Rows from block 8 of a small sound classifier, named by matrix and row number. Rows with one number belong to one neuron. Each number is 128 + 24 x the weight over its row's rms, rounded and kept within 0 to 255. All counts start at 0. Numbers have three digits each.
Before each neuron's rows are labels from the 100 clips, of 14976, where the neuron reaches its highest value: "top examples" is what is common among them; "loudest" is the band of the loudest frequency at the time of the peak. Only what is clearly more common there than usual is listed. The data: simulated modem signals in the audio band.
# fc1: MLP up (model.blocks.8.mlp.fc1.weight, 1024x256), inputs 128-255
# fc2: MLP down (model.blocks.8.mlp.fc2.weight, 256x1024, transposed), outputs 128-255

top examples: 50 baud; 4-FSK; 8-FSK
loudest: 4000 to 8000 Hz
fc1.595:137144149153130089125107130110121195130146106137115153105084122089154136103101114140096120124188177147103133136111127091129169160139150117113139083100144176125135126144128156088074138148127113130135148156112120135145094117129107112181120109121118122104116114142135121115124177092119079138158102131130166131087104108078140108190141144124107159101156131112135149153095116181084129140094
fc2.595:130143115120044121088119128129146085100132131135081125150159117149104096197097131140141142163128096135125143132134143152111101132119124149109112137116130113139147141158109172209141114149150140081163123113117152120153143139127189156157129130145130137141142117100119128126121093145151134125089132080153132120111132129130104137146110133116136093176090083142134131083133141075089102115131

top examples: 100 baud; frequency hopping
loudest: 1000 to 2000 Hz
fc1.63:191105118111109105135144168111156115096156134160116121112116111136155126097116129101136141134127171131127139106127097106120137106116120145119119136135107167110114139150119111114176109129105110158108077141125167139140137104095129118154162177118148118121131130136130165165142107114115134158138141171110141181114151123146167132102136137176157144141125077140162090088172125127090181164097
fc2.63:095121111143136123134109124162086129164119142126121159137134174158126138127155123152139110156095127123144151123161133149134108144140118168131109102101167110142128131117110101115074130145130138094115156108111088149118123100152151110104078113128103121142120147106122111112089154107173158106127138105135127096173105078099058115149121136095104114126129165126084153120088088104139109123154

top examples: carrier: 2.5 to 3.5 kHz; 200 baud; on-off keying
loudest: 2000 to 4000 Hz
fc1.535:134154123095149105117109084151133144126139144159145121124124143100142113139154115093137117125132180156120120128114103101129138117126153139113127097148088144190215134134126145139119139137130099098149095129124138134142149092093150134141156117089138127118126110135118154118112148117135154112164152108118150127166119131134104124146144125138126090145158132127110102106175175168102136098139
fc2.535:140116148146129131154154174127134094112102107113101120087136133140148109120089124175117122134122079138110101157106171145118086133091160106107106161156163104097107135125130109087110142068114175112102126131142150132152071135174126113158078157127147155120125122118169109148158113181138141138113159089169112126098141123166109105143072132122150151129136168154136158146097044095150102115113

top examples: carrier: 4.5 to 5.5 kHz; 50 baud; frequency hopping
loudest: 4000 to 8000 Hz
fc1.445:171071065165133113117093197140121091120140118134129127167118154139123089115120113114105160130134107131081133116112100078111163088152103148124154128126176127175128129200127104088164102110148115137142130119107114134152134159140096098156122115138124114156149140144151145154155142130058174124151109098113138178148143122126149149106117155120110121121165133115112105118118172117122165117141
fc2.445:121161174099137140126171114109113144120109097122116102113112097100149133106094119121121114180136107130113132147119104136112120121144151117099137111116132164130143132090133160086070132111145127112095132132147118127137116155151132176125138184095092129127125123113127133094081124075169077154139167152143123100138097099138052121129131133130112087150115116151102137133135093117110140159129

top examples: 50 baud; carrier: 4.5 to 5.5 kHz; 8-FSK; modulation: 4-FSK
loudest: 4000 to 8000 Hz
fc1.702:163138107176108120132086111107133136149133107111117146119133117133125123102099093151085121140109198161110160152145149125119128148101108145158123113136088141131158147149153148177143146149158136119090106135101095107092143114131146142132109134093093135103133127110088111147108126140105090134119162074133177065087126143066155089118181160138086079077139117139111156147097101099124169103110
fc2.702:126100159145133133130159148127138094131152134116107149139156127151166131152109132107158127109124130120116095119141121136127163118122126175136131172111155127122091139141175137071136166151094088107113129114153133157123112128109120131131134143134167143140104097107164098127159112110114154115121128162092097135186098136183141132130077103127137149116134102113107100127146122146110094118118

top examples: carrier: 4.5 to 5.5 kHz; frequency hopping; modulation: 4-FSK; 8-FSK
loudest: 4000 to 8000 Hz
fc1.147:139105126150145126141134146163156119119150121135146163111136110134140105111133147155104127146072091157097172092117131125114111114124133139116149100111112133138152129143072157139173156120077115110117135117164129136127105103119115094103142114093090143164080104139090106110134159170142090168084117136132093098090108139107141113087126106111118120120105153110153153127134174104121116117101
fc2.147:128130128101100141122137115134091134102133126136147109143137171130103164182124076083135117133179139101158116157132108111193147150129144103133086112118102142121131138120142132141116130115197146148126136120086139140132164129134147166142142117166155088121167164146143138158119123064143125113115146101092147138151134110127103176163146122143156121105146064153098120134117146171139143115123

top examples: 50 baud; frequency hopping; GMSK
loudest: 4000 to 8000 Hz
fc1.269:156121138127083133117133113173143093104145132118130138105176128108168105121116091106152150157117134159143147147142114130124161161137122131131129102120178116108102123152131125088106127120111145130129131127124140130120124094137104111149099148141107164127150180162120114133116129123151138138110093158136135129131130115107153108115139142156156123134126122192128127122053099101086084135124
fc2.269:122118107156151123103124127114109128170134133110141148159117163127123177114132114157171171118112099113102101106119125149182193146124141121066146137128136142129134123136092137123161133167101107132116106145105094131135096113179145134110127118144132142137069091111116119139096118108129166117125120146097132102091107112104121150119116117120122144132166136065140082149137185125163177115176

top examples: 50 baud; frequency hopping; 8-FSK
loudest: 2000 to 4000 Hz
fc1.588:139173159118130129107117128143170112094117137132131129089173098153122102162116117096148157137135096117082126151102142129105132143132160101134143153104118139126134142113108139111104103134183117135133121136131115137153112148153157157120156162104133134152117133128128129102124130149125112116160103071141101084130147135114136124182126133099091115106140093121122116128134129140157154132081
fc2.588:160153127166115163138134163114067106153095106116129152126158129114138114130125140133080115085089107112133148104139123119122110121128099130133144070134143141082124102174152141151101176162145113151143135160139164142139155167104109132130110121097136128116114119106118137135114123139118137114150126121116140106127110128120084108166155065092195131119095092123123140156114114110120129137122

top examples: carrier: 4.5 to 5.5 kHz; frequency hopping; 200 baud
loudest: 4000 to 8000 Hz
fc1.50:148139128155136104165097153140143171173145141141134122133098154142117126086125133112112132117145166159152168114156169196164126119086142120131120132095189168104085136112064076133143133113127103158080109123067091143116160123107110117130108149079150101116114119121116123124141159138115156147124168137137157137097126091112164139187173152114129109141137117148135123105068104105135128128102
fc2.50:129105102101124172088134110094111084151146124105129127125130101120119142189157104154120097161121140123152136141146138057136119087162083136139117131174102077145142103123113168109146121168096101109156111136179122111113103125144141127135174123162131143125141134121145145150119109112110116111085095121122078116188104184144158146091114164134101128120138118100122133138137144134129153088153

top examples: frequency hopping; carrier: 1.5 to 2.5 kHz; 50 baud
loudest: 1000 to 2000 Hz; 500 to 1000 Hz
fc1.99:136112116101112133111119110158129131124118120125131127145127138098159086150168092103162141175196165159134171100121143106149116122156147138141122126118110126116123117124132147127152136107159164116149138165140120119126106088128118163131111130114133117104145156116154113173137116106109080143145132131171124089164125171117156103108088154152137163103124147144151098118162107139111101083119
fc2.99:129111122138130134170134121086118135174159103133135083104115120138108145067169107158102105157092123110168182142105115151116125131135132144115100116125132151140124114106118127102166142119127084096048163122128101143120131165114136115132133152114134080152126121152117158076122134131134110125127112121144130167115106105120158137121164122142135107156142108149158103154093144130103157147173

top examples: carrier: 2.5 to 3.5 kHz; frequency hopping
loudest: 2000 to 4000 Hz
fc1.673:101177183078109140102129127133159099107147121111116118161121105115132142091097109141116146173114118178118147146115167133142166124131136143123108091114137137168116110125135123125113157154088134070146099147120108111112101118097131109126163140161072136111173148112096161150162097144111124147142137102068145118134117150098189118079110118096156160137126123095100140098144158138136129106165
fc2.673:151095144171148110162104122122106133144103151129148126054159153122114119118152167155128109143174090105129147131122122162130129163136148121123109152110118133116194124101086126144136078136174142137110123118128113131112120132201092109145046145107161115142088122142137096120105172112119112136179148156170123157146165099134110105154110136141126128155115164163105099104088083088129104118116

top examples: 50 baud; carrier: 1.5 to 2.5 kHz; frequency hopping
loudest: 1000 to 2000 Hz
fc1.294:169131085180138136125161125098151130140112074101100144082139127112140084108136136106140128122137142108109142161138149103152120128166129108132127193114175144164137123117094147155166118136122101099125173150081100138125110131132110099125120127077098112169133130151163118136137149124111168116071128128176096141148140140126128089115097127165109099114133112171113136089156137141156122157124
fc2.294:103166170088132111140115120104152129157116127149132128137113105175133149143129144153123133177113101139124134127123108125126109145127146121110088095108111119130148112147122127105097110126121136143135100147130144117073147148112125164141177130166132132090137137114116117104151116100115105116126125123151127126118107078095144127144112137150128110169118166116112144129122105146098189079133

top examples: frequency hopping; 400 baud; carrier: 2.5 to 3.5 kHz
loudest: 2000 to 4000 Hz
fc1.668:140125118141140157147156123108126113081088104144157125101127121113146103119124139135137120151128127075132121121087088142115115090132171154123128081175114171137110150141129177093086108132094120119116119128169169115118154083156144148119099129078156092095114089148129132107111140139173085117107120114156174127140174177100123104142146153149095140120173099144121100134109122165150091126095
fc2.668:115163136125106116097123099150081121165138140140115115127123114142132126106108146099106088124098117132108114147124111107115143151110114092151129129090092078134129132121167110145151125108137145136190175094130109107135134163102133116128169087139112158140133148128120132130116127138102175163177130128113101082119086096154149180111144116151135100120125072137138177107156156131131145138111

top examples: 100 baud; carrier: 4.5 to 5.5 kHz; 4-FSK; modulation: 8-FSK
loudest: 4000 to 8000 Hz
fc1.230:122125124111115144085156097105116102137149122124109143127088112097131108124132115126123157099122175110136155132145099127140157100125107105158149138136122105131118119154101153119135114143135111115132115107166141157118098108104122095128154152178137173119180131136137130101160148091107132109072120152076157122135097153093102119128155137094159108134103139092130145172125084158185119121122
fc2.230:100174137160121121187122130124074137129129125135152163135131096152092103120191130131139119095144120122150120114109153128124132102166130116115146105111124135153165113103153125138132143136094118124064123158072122149152199153156110152115129122117133095133122121102123118133130158144139151139168146131149092152109193148150173129110120126127150147101145092113130156117108168126080160140113

top examples: carrier: 4.5 to 5.5 kHz
loudest: 4000 to 8000 Hz
fc1.352:114148124111119156116080164141147140136121110098119129144122110112116107098186144140087145126125117124131173127133171078137127130196106115124140140126181079122159121121114132111117147146155130166119081127124109129128120153146100149109133124132122096141114129114127125163140089158076188128156111133096142105139153118106149075145095128131111099154137087145099093117157109128093126111135
fc2.352:140138149135136100124123143146129120109144102158112125107140119124138146156094122091098123142137099121155108138122097169073115124101125140095123094080151163182122098091155119111188131117119132108130153159125105115138136106131117113148134178112114136112116142152112131084125159123167123123135152145100107100109079106126081152106125146146129150140151181111128166141097113143166143116119

top examples: carrier: 2.5 to 3.5 kHz; 800 baud
loudest: 2000 to 4000 Hz
fc1.46:092166154128098104145089139147117135144154112131144120140108134143104116096136098150124137189070131131129170145159125161117140107152119103138126129107137086117176147127133113114101180158107111193084126164118078150118090182114141115131133148114142123136122128147102156115143125165124111123163133102129116143093137139046121078107151100100130151118154144177144058152140119122146158123079
fc2.46:137068120128120134140172125127120140126117141138125143100102129112150165142154134127101119094204112133145139094138090119115092123093108152144111135123135138143077124136121146119185110075122146120191118119148149120136122102123114124127102138127119094118144137097125112127094107141107139123109140158138141123140131120182150126122087175151149085148150190131128145107114081126126103152150

top examples: 50 baud; carrier: 2.5 to 3.5 kHz; OFDM
loudest: 2000 to 4000 Hz
fc1.366:146107126123144157146118116130136143148081140091138105148132115122135177098100154136140175133165130106122138117111115066127114125101196159149136122125140074143156113119126090132100160143113102140160144133135117096108106106089129140140115145086122115146088133146117134109131139103169091111122101104116126133069176104128134088137123088103087136156144108138142092085132107184107168132121
fc2.366:102063105103131112101144135148110129112192105145083161120149142161105078159135128108142111162104165162167092140118120141135165132137097131152113156154150150104089150133165155182173137091155152148131135139106128143126136131165158104098138130138167106132143144134150059108108111170106140142128137140137140111131099126116127174111144130112121116128123117112131114141146126117139077161114

top examples: carrier: 4.5 to 5.5 kHz; 8-FSK
loudest: 4000 to 8000 Hz
fc1.1:146178121146161135152112100131142129158102124143144105139124157147130128101127114106135114095166103146116180136183148139166105136124136161119152105186117120106097144105116126126167102125120121145139121111148122116098145112205117070100117074159178133095111100120116110124138110149067096158163138115159175153091148118091086095163152119152139126105109124104097127102100068111179138094098
fc2.1:139092133119121131094156121115120146133180104129122168146136114114152114170146123172119120184151165102153112115104138125127139115119144097124108140074126141151160092152130099104117132134142099123126150136102114136139128142084139171173157197111082130164116155119140129163139138101159155103077123157086078100150086170141179130124118153126102144134151102115141118117159208148103092151141

top examples: 50 baud; carrier: 1.5 to 2.5 kHz; frequency hopping; modulation: 8-FSK
loudest: 1000 to 2000 Hz
fc1.586:112145136114094138137116118111096123150089173132090128053118136171126112129126096088132101120109088147135142133149108155147135175118119112124091177124114122116112172112107162133169121101152133114125161122148099118095155103163129112118133118138166105088156141102145135119157127173119135105148131126135145094172123130114114188127110133175143132196110125172102124147107121151151121148138
fc2.586:169135156107149157136111141134181168090170070115178149134144117146183156117129131180123103125103132139119083120164152105115137113143094097109168084117099141197161130167150149101122100145117111141127116144082112141150130119141132116140131179134123157125125121177100099160100127123115113113114135120118099128133073137128157121092135135135114121099160127104159106110120112166118107126076